config.toml
encoder_layer_scale_init = 0.1
beta2 = 0.98
grad_clip = 1.0
steps = 17800
lr_schedule = "cosine"
Rows from block 2 of the image encoder of a small model that answers yes/no questions on an image's attributes, named by matrix and row number. Rows with one number belong to one neuron. Each number is 128 + 24 x the weight over its row's rms, rounded and kept within 0 to 255. All counts start at 0.
After each neuron's rows are labels from the 100 images, of 14976, where the neuron reaches its highest value: "responds to" is what is common among them. Only what is clearly more common there than usual is listed. The data: rendered landscapes of hills, water and sky.
# fc1: MLP up (encoder.blocks.2.mlp.fc1.weight, 384x192), inputs 0-95
# fc2: MLP down (encoder.blocks.2.mlp.fc2.weight, 192x384, transposed), outputs 0-95

fc1.25 [159 144 109 133 136 136 127 113 105 115 137  96 136 135 125 126 127  73 133 178 154 121 171 113 163 147 174 123 106 126 113 101 138 135 122 128 122 168  91 134 140 121 140  92  62 117 160  92 105 143 116 127 138 110 125 131 124  83 116 123 119 128 145 114  92 173 160  74  97 164 114 161 138 177 111 159 115 147 180 137 148 110 142 106 153 114 148 153 107 134 137 102  85 150 127  96]
fc2.25 [126 143 109 135 133 117 110 127 125 127 156 108 147  93 128 109 134 167 104 129 124 153 146 116 162 129 124 135 151  99 113 124 112 120 110 105 109 131 159 149 127 138 127 125 115 102 113 117  94  89 128 135 128 138 169 130 111 153 165 106 106 106 107 101 148 139 160 137 124 137 138 128 135  48 107 124 145 162 127 162 123  93 105 115 179 163 131 103  97 102 145 119 117 140 144  92]
responds to: night; sun or moon in view

fc1.107 [159 140 152 127 114 111 133 124 148 155 126 139 120  96  59 177 149 132 102 116 148  92  91 139 114 160 127 128 148  94 144 129  86 151 174 122 178 155 160 115 107 158 152  91 134 145 151 153 159 141 150 110 161 120 174 143 153 133 120 149 165 159 156 128 121  80 132 117 123 146 130  79  98 119 135 135  82  91 142 101 163 141 103 149 133 102 142  99 174  95 154 144  84 109 120 159]
fc2.107 [160  79  99  93  69 128 162 151 123 148 131 150 122 131 115 161 134 126 132 133 112 117  82 104 134 124  98 154 127  85 166 124 116 116 117 140 179 128 149 101 116 108 135 128 124 129  99 107 155  75 123 184 142 119  76 163 101  84 124  93 150 104 152 163  94 113 125 181 133 113 104 100 157 127 122 132 145 108 132 122 117 122 129 138 107 116 141 175 172 144 105 164 137 159  70 141]
responds to: terraced slopes; noon

fc1.74 [120 149 113 104  93 120 139 140 129 132 146 138 129 105 118 135 121 120 141 103 133 123 166 139 157  67 135 137 128 168 118 118 117 142 126 139 132  71  81 168 122  95 114 156 105 123 110 145 111  98 107 159 142 157 124 133 107 157 150  93 126 118 139 128 106 190 131 142 144  71 128 175 152 150 131 140 123 110 152 120 140 121 159 132 143 132 145 174 112 134 124 136 161 163 157 157]
fc2.74 [173 105 130 196 133 145 118 152 112 125 121  81 122 125 131 148 122 119  87 139 138  74 112  88 142 106 140 149  61 144 140 155 115  90 119 149  94 125 136 133 117 138  89 108  66 122  93 136 120 171 123 172 176 121 160 150 115 145 140 148 133  89 156 151 112 144 129 187 145 104 150 132 139 107 125  99 139 140 122 120  91 118 116 155 139 148 122 162 132 124  90 151 144  95 188 146]
responds to: sunset; snowy peaks; sun or moon in view

fc1.359 [132 171 127 111  96 119 146 104 149 138 148  97 128  99  74 157 118 126 136 143 147 137 117 129 110 143 133  97  98 114 123 109  78 109 136 163 143 143 109 137 114 154 143 143  62 118 149 135 156 134 140 142 126 143 142 163 172 113 154 133 188 134 100 115 119 137 126  58 109 146 115 139 123 113 127 121 128 112 118 136 144 127 133 179 115 146 114 104  98 119 150 134 148 134  90 163]
fc2.359 [132 118  99 100 111 153 156 100 115 138  88 120  97 129 136 176 141 153 120 149 127 133 106 123 129 163 143 121  81 126 142 114 109 172 137 166 150 132 103  82 122 114 109 105  92 116 139 113 119  85 117 140 150 144 158 154 117 159 102 138 114 152 142 149 133 122 119 170 155 130 110 118 139 167 159 105 125 117 111 116 116 101 169 125 113 121 125 142 132 106 123 129 146  96 138 167]
responds to: night; sun or moon in view; snowy peaks

fc1.99 [170 134  86 154 129  89 149 186 116 127 142 144 123 136  84 103 113  69 171 110 151 148 146 130 126 154 179  68 131 133 130 140 123 131 173 167 125 110 123 132  93  84 125 159 109 113 166 139 132 106 105 145 109 130 163 119 131 121 143 123 137 148  93 147 106 189 100  92 180  75  80 125 134 150 122 160 128 119 133 129 114 113  90 162 107 117 134 127 144 127 151 119 121 162 140 125]
fc2.99 [105 129 124 141 105 130 116 133 146 123 164 122 118 157 132 134 139 122 147 149 134 102 118 159 119 131 156 125 140 144 125 169 143  72 106 139 137 148 155 206 132 125 161 136 135 167 114 125 130 122 127 123 123 139 132 108 133 193 155 111  94 102 119 138  91 178  94 121 164  85 128 109 113 115 125 123 132 102 127 106 114 152 100 153 126 143 142 159 136  87  90 139 158 177 161 136]
responds to: noon; water; terraced slopes

fc1.320 [116 159 102 109 135 133 117 113 168 113 115 130 127 133 139  97 157 106 114 123 143  97 133 139 127  77 121 115  98 135 143 121 105 129 160 146 109  92  93 154 157 122  99 161 125  87  97 141 151  94 135 146 134 128 113 115 146 140 164 160 146 117 109 123  89 190 127 131 152 113 100 167 111 105 155 133 137 147 109 114 138 107 136 138 134 145 103 166 132  99 106 177 170 139 126 119]
fc2.320 [127 115 143 113 107 187 132  83 138 132 103 128 147  99 143 150 105 142  93 176 127 147  96 166 107  98 150 108  86 126 137 104 100 113  97 174 135 186 106 129 131 117 111 122  72 158 123 119 156 139 106 179 106 143 153 142 133 117 134 137 109 112 100 104  84 108 171 145 115 136 109 163 104 149 100 105 123 132 118 135 135 108 155 151 138 161 146 142 144 133 114 125 128 140 125 200]
responds to: sunset; clouds

fc1.150 [134 147 138 125 126  93 181  96 152 155  99 126 138 120 106  97 104  91 144 144 134 130 123 109 110 135 142 115 144 150 137  89 132 143 117 132 156 144 123  84 118 143 139 135  96 155 145 146 118  91 112 115 149 146 114 122 150 151 100 146 174 153 169  87 147 211 132  99 190  94 135 115  99 142 120 112 110 164 141 164 124 165 111 137 116  62 114 136 197  94 161 113 128 138 106 154]
fc2.150 [137 100  93 180 121 129 148 121 130  94  89 140 138 120 132 146 142 174 119 112 108 134 131 121 155 126 140  86 171  86 119 132 119  91  91  99 116 113 170 114 111 144 114 139  94 140  96 147 107 121 113 116 129 142 158 136 130 149 139 127 157 113 124 118 153 164 139 148 153 118 120 116 118 114 108  97 128 159 123  85 129 101 140 171 206 163 127 123 161 104 145 117 108 136 138 121]
responds to: night; purple alien crags

fc1.314 [152 131 146 130  99 118 134 115 128 146 152 124 139 107  87 120 126 169 111 106 136 120 101 143 136 134 100 108 133 117  99 119  99 139 111 243 143 137 106 112 128 151  77 114 142 135 148 149 144 142 147 111 128 117 158 136 118 155 138 156 149 124 115 150 109 116 105 120 163 105  75  86 125 130  51 101  95 130 128 116 138 136  98 114 118  83 104 147 147 130 175 130 140  99 120 150]
fc2.314 [144  87 154 152  91 154 143 131 117 177 142 135 151 147 126 184 116 128 133 126 105 154  99  92 105 112  93 127 159 123 140 121 100 108 118 134 164 109 141 100 109  62 151 126 170 107 136 189 140 119 126 137 119 124 107 131 135 137 142 117 120 131 120 134 147  72 104 119  83  94 114 131 133 126 117 139 113  98 138 157 116 126  84 139 129 129 145 142 131 185 111 141 144 128 113 131]
responds to: purple alien crags

fc1.118 [108 116 158 153 137 125 136 165 164  99 161 103 150 168 124 143 101 167 169 127 115 145 170 140 128 137 107 120 110 132 124 142 134  75 103 151 122  82 185 116 148 126 120 143 129 169 128 147 109 147  72 131 120 148 123 130 129 107 153 181 103  90 142 130 138 122 107 114 131  73 118 102 160 120 129 121 116  88  76 149 152 128 122 113 112 141 147 142 163 171 103 109 101 171  96 154]
fc2.118 [105 167 114 148 158 109 130 130 118 133 131 108 156 125 134 132 184 116 119 140 139 122 133 122 134 113 135  88  74 154 115 136 125 153 123  72  94 145 138 118 152 149 156 117 138  69 155 113 146 123 138 113 107 135 145 132 164  90 128 165 157 126 146 131 164 152 115 120 125 126 149 162  94  74 112 107 113 159  99 135 137 158 111  62  92 105 137  97  98 108 123 115 122  99 129 170]
responds to: red mesas; noon

fc1.4 [103 172 134 114 114 100 131 134 156 134  96 130  80 166  95 145 117 157 124  78 104 135 161 112 139 155 119 125 116 162 124 119 110 124  97 141 129 129 184 147 122 107  91 126 152 150 165 127 107 118  92  97  89 172 155 163 145 138 145 154 151 138  83 114 137  88 138 132 185 130 120  97 149 143 133 134  88 116 114 118 111 144 118 103 110 102 142 119 170 157 144 114 117 124 140 156]
fc2.4 [146 128 123 151 152 124 114 132 142 159 123 152 141  94 132 143 164 161 100 112 155 113 116 122 178 126 112  97  98  93 158 133 113 114 106 106 146 147 159  96 114  91 123 117 120 102 119 137 120 111 113 128 108 121 109 138 148 118 150 113 106  74 115  75 133 171 112 134 110 110 173 107 114  83  89  91 140 116 144  89 109 122 112 146 158 145 119 124 194 117  79 116 133 170 120 118]
responds to: sunset; sun or moon in view

fc1.39 [110 121 110  97 107 135 154 146 152 105 151 130 146 107 131 112 125  93 131 125 145 122 138 181 102 145 146 139 137  89 138 168 173 109 115 164 119 109 132 147 155 174 149 134 137  68 130 101 137 134 123 136 147 149  95 117 102 153 144 104 103  75 128 136 138 153 138 170 140  90 110  98 140 131 110 143 141 111 103 124 170 115 179 171 147 141 117 144 120 134 123 123 165 207 145 151]
fc2.39 [ 91 137 122 115 148 147 127 120 152 100 141 146 117 119 152 124 136 104 118 144 102 135 148 159 159 137 150 125 129 113 151 167 112 180 171 112 176 127 119  81 111  92 118 141 154  91  98 112  98 102  99 159 126 174 105 131 100 120  89 103 101 111 110 123 106 122 143 190 136 123 117 101 133 121 138 146  71 122 163 130 143 150 124 130 116 122 117 151 150 130 110 102 145 113 120 140]
responds to: red mesas

fc1.195 [119 146  94 100 117  99 112 152  89 141 159 145 123 124  96 139 144 110 112 140 126  97  96 130 189  95 115 103 106  94 110 128 167 107 182 116 112 130  80 147 111 161 137 110 146 103 106  85 133  82 127  84 164 121 143 122  82 142 124 130 141 160 116 123  78 147 116 148 121 128  91 137 157 163 105 140 160 101 134 135 120 124 118  83  83 137 130 130  91 140 156 109  95 136 120 103]
fc2.195 [130 125 206 154 106 139  98 180 123 136 139 113 119 138 113 112 122  88 154  88  94 167 114 118 104  90  87 113 142 109 123 133 127  91  97 119 150 106  85 133 127 113 128 130 147 142 138 139 144 171 115 167 141 127 117 139 135 141 133 115 114 109 129  95 133 142 141  66 126  87 184 111 158 121 127 154 119 109 126 100 133 164  98 107 110 126 149 124 143 108 100 134 170 141 136 107]
responds to: snowy peaks; night

fc1.186 [150  98 117 121 128 135 141 121 135 138 141 122 132  73 108 111 149  83 108 116 114 134  88 124 101 151 187 111 116 138 154 131 141 143 108 156 120 122 150 120  88 127 127 124 102 118 147 138 122 103 133 118 167 161 176  71 160 126 132 127  76 161 126 146 111 163  76 138 148 125 142 178 115 121 103 161 144 133 119 113 106 130  89  95 128  96 167  98 178 142 128 116 110 125 124 119]
fc2.186 [118 165 104 112 127 127 146 127 108 163 155 138 128 134 137 120 137 119 156 109 121  80 133 119  81 117 121 168 122  98 148 188  94 144 100 160 158 148 143 170 114 151 106 108 121 101 164 125 121 148 142 113 138 148 143 160 148  99  82 114 134 139 136 117 147 119 121 179 106 154 168 168 134 127 120 115 163 109 143 117 154 136 141 113  82 123 107 115  92 115 137 174  82  78 142 148]
responds to: terraced slopes; noon; purple alien crags

fc1.168 [117 108 170 165 114 114 130 177 140 126 105 131 137 146 134  93 130 167 170  92 133 164 115 137 129 109  95 118 108 173 137 119 159 147  92 151  83 128 128  91 101 121 125 105 187 129 145 136 121 118 118 169 107 140 162  83 141 123 115 135 160  96 131 112 153 124  65 158 113  57 135 157 157 120 140 113 131 110 114 110 109 111 128 100  99 123 127 148 145  89 125 152 132 131 124 123]
fc2.168 [116 107 104 173 137 150 110 132 100 167 141 123 173 112 137 157 146 133 131 144 105 136  98 104 151 128 178  85  95 148  94 134 140 102  97 127 108 148 124 119 119 133 173 119 116 131 136 138 159 125 123 126  80 145 114 143 167 163 169 148  99 134 104 151 124 128  95 167 117 106 143 139 123  93 128 139 121  92  98 118 106  92 126 124 129 117 145 166 129  78  89 120 125 123 141 150]
responds to: snowy peaks

fc1.96 [ 89 160 111 111 144 143 117 145 123 108  96 133 115 131 133 136 136 143  99 181 127 102 129 108 149 104 131 115 140 102 121 134 101 107 146 159 134 175  94 161 125 121 129 109 128 109 141 143 176  99 138 151 133 129 178 119 152 138 176 140 176 106 117 143  90 108 102  71 147 170  96 108 152 145 142 162 109 165 143  86 126  92 107 144 141 121 128 107 146 132 121 167 125  94 157 133]
fc2.96 [112 123 185 109 139 132 126 103 105 157 102 129 138 115 134 132 157 132 114 150 114  86 101 115 167 138 121 110  84 137 113 123 142 158 147 158 150 167  87  75 131 118 119 145 117 116 121 104 148 196 108 157 121 120  99 102 100 145 106 128 143 140 126 113  98 130  95  82 113  81 100 104 136 128 120 137  94 117 123 163 104 135 127 106  84 173 136 123 147 125 128 106 179 132 115 156]
responds to: sun or moon in view; sunset

fc1.62 [139 137 109 134  62  54 114 172 109 111 119 168 152 122  99 107 138  88 119 128 129 170 157 162 136 133 117 135 117  94 152 146 131  96 119 161 122 117  87 144 105 105 122 103 126 131 108 109 162  97 129 142 122 110 166 104 150  81 112 117  92 140 102  97 117 168 111 133 174  95 158 138 168 129 186  92 147 139 106 148 129 130 129 150  74 115 126 143 129 114 177 153 101 122 135 149]
fc2.62 [124 146 155 120 110 140  98 148 135 107 122 155 102 118 136 104 136 107 171 119 116 145 119  85 159 113 168 111 154 128 123 138 132 112 123 127  88 114 145 129 130 151 168 137 141 109 133 131 165 153 124 121 143 121 116  99 130 112 149  89 127 155 120 114 125 139 109 111  91 115 170  94 135 118  84 101 113 104  61 107 104 187 116  96 124 175 152 147 155 113 116  96 104 139 185 125]
responds to: purple alien crags; night

fc1.88 [141 157  97 114  93 123 137 144 108 144 111 106 107 134 108 169 120 100  94 115 136  90 139 153 152 129 124 107 119  97 111 147 132 110 130 120 128 171 118 115 124 158 113 123 136  66  97 152 158  94 141 174 146 123 139 149 111 134 111 159 130 130 136 121 136 111 130  95 132 150  88  93 174 174 106 137 115 140 129 147  98 118 136 123 107 123 117 146 145 103 175 107 115 161 130 141]
fc2.88 [145 164 150 141 153 122 128 173 139 120 114 105 130 108 137 136 146 111 151 133 124  94 106 146 159 110 104 105  78 138 115 138 165 121 115 165 133 138 115 105 145  99 127 129 131  95 166 135 109 177 145 145  98 118 113 155 173 155  95 152 113 109 153  99 119 163 118  99 115 112 196 138 113 109 128 138 168 135 122 123 150 124  86  71  77 131 146  82 141 127  78 121 146 123 121 148]
responds to: night; sun or moon in view

fc1.268 [125 108 153 197 131 139 145 139 165 140 119 142 119 123 137 117 103 158 164 177 112 179 137 153  92 161  94 111 123 109 137 134 116 121 115 106  94 120 151 104 135 121 113 162 114 119 138 142 142 116 100 123 125 134 102 114 135 151 169  97 113 102 140 188 190 125 116 153  91 130 133 100 110  51 136 143 132  82  48 153 117 152 128 157 164 127 145 100 159 149 101 155 128 133 112 103]
fc2.268 [112 135 144 107 183  73 152 133 153 107 131 134 115 128 136 127 138 100  97 126 128 130 160 131 114 160 105 112  94 137 150 145 144 163 139  85 134 123 105 121 135 131 138 132 132 116 120 138 138 113 125 142 108  97 132 107  99  69  98 134 107 142 158 125 143 147 139 107 144 122 135 105 120 174 113 137 126 148 135 151 138 169 109 121 143 113  89 100 149 107 158 167 179 106 116 143]
responds to: sunset; sun or moon in view; snowy peaks

fc1.310 [136 127 133 137 133 139 151 114 115 123 156  76 121 167 142 129 116 126 155 119 126 148 171 137 150 130  88 147 142 122 104 155 133  91 105 122  99  83 156 129 163  96 140 130 142 125  97 137 116 123 119 160  77 168 101 113 151 120 138 146 102  74 155 141 129 124 137 139 135 109 134 158 193 143 156 147 110  83 120 130 129 135 154 112 139 138 141 183 129 144 118 120 123 189 120 134]
fc2.310 [135 159 114 135 159  90 134 124 107 107 170 143 159 111 152 142 149 120 113 132 149 125 137 101 118 111 150 131 111 144 124 146 128 138 139  72  83 139 183 132 149 148 140 116 127  66 148  96 156  73 156 115 153 123 147 121 126 114 145 127 119 141 122 136 151 150 101 127 117 128 113 141 117 104 124 124 110 154 112 126 132 164 139 125  89 122 153 128  76 106 128  76 114  94 126 150]
responds to: red mesas

fc1.137 [125 108 163 171 128 130 150 112 153 138  92 139 154 150 117  79 138 159 105 129 130 118 125 135 151  95 152 102 121 204 127 131 147 133  89 135 138 124 150 102 118 102 162 130 132 113 141 148 142 120 124 152 136 167 137  96 143 133 137 130 105 143 139 121 121 189 145 168 102 121 131 131 120 146 103 123  92 195 138 105 164 154 122 131 146  83 118 113 136  82 134 121 166  90 116 128]
fc2.137 [109 138 118 130 185  98 111 132 116 109 131 139 155  64 146 113 146 108 131 166 129 116 150 110 110 141 114 127  84 189 141 127 162 140 158  81  78 105 136 108 161 169 111 132 113  97 106 119 127 124 132 105 117 119 151 108 123  94  99 165 155 115 103 103 140 118 120 145 129 123 107  92 106 122 112 109 138 190 118 149 126 115 156 120 140  96 159 130 101 122 164 118 144  84 111 134]
responds to: sunset; green hills

fc1.161 [135 117  63 126 123 159  95 157 148 108 131 128 125 115 118 125 112  88  84 142 118  94 103 149 181 119 107 147 152  76 132 163 151 119 142 143 145 155 112 178 102 131  99  85 119 122 105 129 164 136 152 138 158 131 144 127 118 123 127 132 130 139 132  94  74 138  72 111 142 118 120 131 116 150 129 111 147  95  80 129 104 144 127 139 132 101 103 126 120 118 143 126  86 111 145 102]
fc2.161 [128 176 186 128 109 158 111 164 149 144 139 124  96 159 124 118 116 126 175 113 138  96 122  86  93 138 147 138 108 128  95 140 135 111 137 148 135 172 122 138 133 149 132 128 130 162 163 144 168 190 137 117 156 189 107 103 123 151 132 124 113 140 128 113 137 137  83 113 117  76 112 118 135 116 138 123 161  98 131 123  92 164 149 118  91 153 118 121 113 125 138 121 140 127 159  98]
responds to: snowy peaks; night

fc1.322 [132 122 144 126  75  85 105 117 149 154 125 157 109 115 109 139 142 114 117  71 125 133 100 148 129 143 115 131 172  95 121 131 131 106 122 205 128 127 120 145 118 139 112 125 121 134 124 161 151 110 169 132 161 147 170 125 154 143  93 130 117 169 133  98 115 139  96 143 153 140 188 142 118 143 121 107 119 126 114 107 117 139 133 173 135  66 118 125 134 133 148 125  99 129 111 162]
fc2.322 [146 125 142 152 101 133 156 166 109 141 129 121  97 110 130 116 131 133 152  91 137 147 118  63 145 129 145 145 166 113 145 162 113 115 117 137 114 140 148 134 109 134 135 120 148 114 141 172 157 153 147 103 162 121  76 112 116  93 136  84 115 155 125 120 170 105 100  86  78 117 159 111 108 104 100 125 140 114 121 137 102 172 121 129 100 145 100 161 142 112 130  98 113 105 154 106]
responds to: purple alien crags; night

fc1.41 [116 120 122 150 166 120 127 146 123 112 139 127 141 170 131 117 115 100 150 125 110 170 169 124 120 151 131 102 127 142 113 153 141  93  77 132 102  64 140 109 126 120 121 107 144  96 118 111 110 145 104 134 105 132 110 146 145 100 137 159  81  85 138 126 130 140  94 107 145  79 124 154 190 129 131 112 129  89 128 154 150 104 146 107 111 145 125 154 119 139 138 123 127 185 130 126]
fc2.41 [ 77 169 139 126 165 114 110 116 137 120 154 141 139 115 148 121 159 143 131 132 142 142 123 115 163 106 168  82 123 131 135 145 119 135 150  84  92 133 177 119 146 140 162 111 145  92 143 116 163 111 139 109 128 161 135 127 129 102 126 118 116 125 134 134 133 162  99 128 122 113 140 137  88  76 112 117  90 134  97 126 122 181 101  77 106 123 149 141 118  89 143  73 123 125 141 130]
responds to: red mesas; noon

fc1.221 [139 163 105 154  96 138 113 158 102 164 126 144 114 145 109 118 147 137 134  95 114 148 113 128 143 142 159  98  93 160 124 158 143 142 151 120 123 115 145 111 105 120 156 106 131 122 117 150 107  96 140 179  99 134 170 103 103 105 101 159 122 121 100 110 140 166  91 123 124 112 115 163 177 126 140 163 112  85 123  96 107 120 113 112 129  98 142 147 136 156 134 117 125 158 139  91]
fc2.221 [162 110 123 127 123  98 100 181  87 108 152  87 120 113 136 103 173 132 123 140 142 144 124 139 104 111 111 105 114 138 119 150 126  79 102 164  71 149 156 100 150 149 125 130 131 119 137 152 137 133 129 110 132 105 109 129  80 161 110 144 145 115 119  86 129 159  58 165 146 131 137 118 114 107  85 108  99 132 100 139 113 104 111 132 120  93 129 139 108  84  77 143  95 110 109 143]
responds to: noon; desert dunes; snowy peaks

fc1.32 [167 130 109 139  97 127 120 155 141 148 117 164 150  77 106 172 108  94 121  98 101 115  46 132 125 120 141 128 125 130 123 148 131 148 139 176 121 126 153 113  80 136 141 100 156 147 119 142 120 163 150 118 164 115 178 118 138 159  80 115  98 151 146 154 127 108 125 145 127 123 141  87  90 128 112 125 115  86 124 112 129 134 110 129 141 128 123 132 131 112 152 118 113 111 114 149]
fc2.32 [154  93  91 135  46 152 138 158 121 177 155 125  88 156 116 146 130 138 142 125 132 123  96 108 105 113 116 155 186  92 135 184 106  88 124 167 156 151 149 135 101 129 131 129 135 112 129 174 151 102 130 116 151 140  80 162 106 134 125  91 121 127 135 125 148  78 107 155  80 113 144 104 140  97 130 137 129 108 141 118 121 153  82 140  92 131 112 168 159 135 109 158 109 153 115 116]
responds to: noon; terraced slopes

fc1.240 [ 89 114 109 107 136  97 105 115 113 140 125 125  74 157 123 140 125 160 106 109 118 112 133 131 122 121 114 127 142 103 114 113  65 107 158 148 136 125 115 159 148 135 114 146 123 135 147 153 152 121 130 168 104 150 168 143 153 161 145 128 136  89 136 162 108 102 131 149 180 142 105  84 183  96 107 119  97 123 116  94 134 129 132 148 147  79 126 147 138 143 137 127 114 139 131 161]
fc2.240 [132 126 168  91 141 133 138 128 121 154 113 166 154 117 117 129 153 134 111 148 112 107 127 159 159 100 102  79 106 136 148 103 143 159 135 155 119 136 114 108 131 118 122 132  87 116 112 138  91 149 105 146  66  87  96 100 147 140 138 143 145 117 125  83  86 136 125  81 105 110 116  90 127  86 133 142  93 153 152 156 129 100 108  98 149 158 138 128 131 120  96 135 177 168  92 155]
responds to: sun or moon in view; sunset

fc1.170 [125 145 114 111 103 166 124  94 136 124 102 148 124  91 132  99 152  75  84 128 184  92 135 161 164  86 135 132 146 123 107 158 115 178 133 147 116 155 107 138 122 148 130 116  98 140 118 157 165 157 158 147 127 125 129 158 140 180 105 128 140 136 170 127  94 150 134 138 133 155  88 154 149 109 132 126 110 165 132 105 130 159 130 171 140 128 115 147 119  95 115 145 108 134 154 111]
fc2.170 [115 122 176 172  97 150 159 176 132 130 168 122 123 162 126 126 140 123 131 146 154 135 110 153 123 110 138 121 124 127 127 164 120 130 112 157 178 142 132 118 120 115  77 131 113 104 157 187 125 166 135  96 157 162  98 114 160 117 107 143 126 125 127 115 169 128 120  91 112  65 157 140 138  88 126 143 136 163 123 145 113 134 125 128  94 150 119 139 124 130 127  91 141 119 112 116]
responds to: purple alien crags

fc1.1 [164 133 109  93 142 113 118 118 124 126 134 100 122 146 105  92 148 142  95 111 137 100 121 143 144  75 127 110 111  98 127 117 149 120 137 141 143 106 143 169 117 120 137 145 148 138  97 111 120 138 137 113 129 136 149 133 129 140 142 103 142 156  95  96  88 189 118 170 169 144  77 164 114 122 158 131 129 131 147 144 152 159 124  93 101 102 101 154 128 127 171 167 166 144  96 180]
fc2.1 [ 96 153 139 125 145 131 139 138 117 119 153 164  95 153 143 130 131  81 134 112 127  95 166 139 134 137 119 145 106 120 129 145 125 130 130 134 138 104 114 145 109  99 112 129 141 130 127 135 129 130 121 122 129 112 125 134 114  85  82 122 126 137 221 101 120 140 134 102 165 135 188 115 101 178 113 119 134 135 164 122 149 185  87 120  94 122 111 114 174 128 111 187 151 118 130 150]
responds to: night; purple alien crags

fc1.377 [121 143 119 145 103 128 132 127 147 155 174 116 125 112 112 136 104 162 100  89 149 116  99 113 131 120 160 122 143 159  99 131 145 123 156 146 167 126 124 143 140 137 151 155 123 153 133 171 142 119 155 109 114 131 183 187 135 153 147 177 115 171 119 154 146 115 121 105 131 131 111  37 116 136  98 131  92 148 138 137 143 135  94 120 105  72 114 101 158  99 180  75  88  99 111 150]
fc2.377 [188  92 125 149 105 142 153 140  99 127 146 121  84 115 149 137 156 137 142 127 107 143 105  69 144 136 118 155 128 101 148 131 151  77 129 154 134 132 181 148 102 112 127 127 130 119  85 121 165  79 137 143 132  68  91 116 109 147 110  99 116 108 121 193 112 113 116 146 128 157  98 110 133 136 124 124 135 101 154 144 108 134 139 136 147  99 115 179 174 151  84 103 141 162 134 159]
responds to: noon; terraced slopes

fc1.117 [150 145  98 125 121 137 132 146 158  95 168 139 141 137 120  90 105  64 114 137 133  81 122 175 104  56 126  99 123 113 126 158 143  99 133 123 121 120 139 123  96  79 122 134 122 125 101 133 111 126 106 106 107 112 137 118 117 120  97 115 155 108  90 125 112 151 117 137 120 122 104 177 127 120 177 129 175 188 127 114 116 106 116 131 133 150 133 124 148 154 138 162 148 138 112 140]
fc2.117 [ 79 122 118 127 152 137 138  85 136 135  99 101 137 108 110 152 108 112 113 167 148 158 160 166 145 131 162 134  85 123 138 109 144 172 136 110 144 145 100 149 138 132 120 117 148 105 119  88 131 127 117 131 113 108 167 115 101 117  99 131 145 137 135 127 106 136 145 134 155 138 114 155 142 132 104 100  79 169 116 122 106  92 177 110 106 112 150 118 133 137 137 138 131  95  97 189]
responds to: sunset; desert dunes

fc1.201 [156  92 157 163  88 130 125 134 164 156 159 137 101 110  91 155 161 161 101  94 135 118  84 143 114 149 118 150 126 133 100 145  73 146 109 202 148 114 144 120  92 136 115 127 114 126 164 157 159 115 145 114 116 125 166 150 146 156 108 134 127 133 138 147 146  99 116 127 139 128 117  84 110 112 123 114  94 101 144  99 126 108 113 157 127  86 117 114 180 100 167 119 116 123 127 122]
fc2.201 [169  78 108 135  78 135 165 161 132 173 132 150 109 149  97 169 130 128 127 142 114 128  74 122 146 112 110 135 133  97 160 139 104 147 111 178 141 113 142 112  87  78 103 116  98 105 104 159 160  86 129 144 132 116  70 177 102 131 138 111 124 100 160 137 149 102 138 144 110 108 130 127 144 112 112 121 124 100 134 147 135 114 112 131  94 111 114 174 167 144 107 148 135 138  98 168]
responds to: noon; terraced slopes

fc1.61 [119 116 144 151 117 116 155 121 149 132 117 127 100 118 117 143 117 124 133  90 132 140  74 141 146 148 172 184 125 151 132 109 154 130 121 182 142 152  97 101 148 105 115 114 132  97 151 102 140 156 143 148 140 133 173 121 121 130 149  92 124 121 172 112 135 177  75 142 141 111 153 118  82 117 137 126 109 102 117 111 112  88 135 141 134 125 119 136 137  91 166 144 116 123  97 148]
fc2.61 [129 101 101 192  84 122 106 137 102 136 136 109 156 144 134 161 143 109 152 100 135 158 119 129 118 109 146 169 127 150 120 129 112 136 121 168 115 206  92 132 150 113 161 123 137 138 156 161 141 138 142  69 125 157 116  68 154 155 149 139 127 132  77 129 138 108 120 122 151 102 135  85 123 124 139 137 123 109 114 122 102 131 123 132 100 111 136 146  67 137 127 126 121 131 127 145]
responds to: night; purple alien crags; snowy peaks

fc1.152 [104 145 148 166 163 141 143 125 127 130 124 173 147 137 138 109 137  89  85 172 134 147 114 142 118 143 132 128 113 105 113 143 124 119 135 128 128 115 108 114 123 161 149 140 132  80 131 142 119  42 113 175 163 129 126 131 111 143 130 134 126 111 114 121 133 154 176 166 101 128 113 108 185 100 102 147 124 109 135 112 121  80 156  91 114 145 109 143  94 120 113 116 137 137 112 101]
fc2.152 [130 103 157 157  88 139 111 139 168 128  87 128  97 106 117 128 118 121 136 121  99 172 102 132 114 108 147 123 209 102 123 111 129  86 137 129 168 127 131 120  99  75 105 122 148 103  97 122 129 166 126 139 147 180 120 126 145 144 137 109 130  79  91  79 121 154 153 118 123 118 195  92 114  94 123 128 107  97 144 139 117 116 127 133 126 125 141 150 119 112 125 118 138 155 116 141]
responds to: red mesas; noon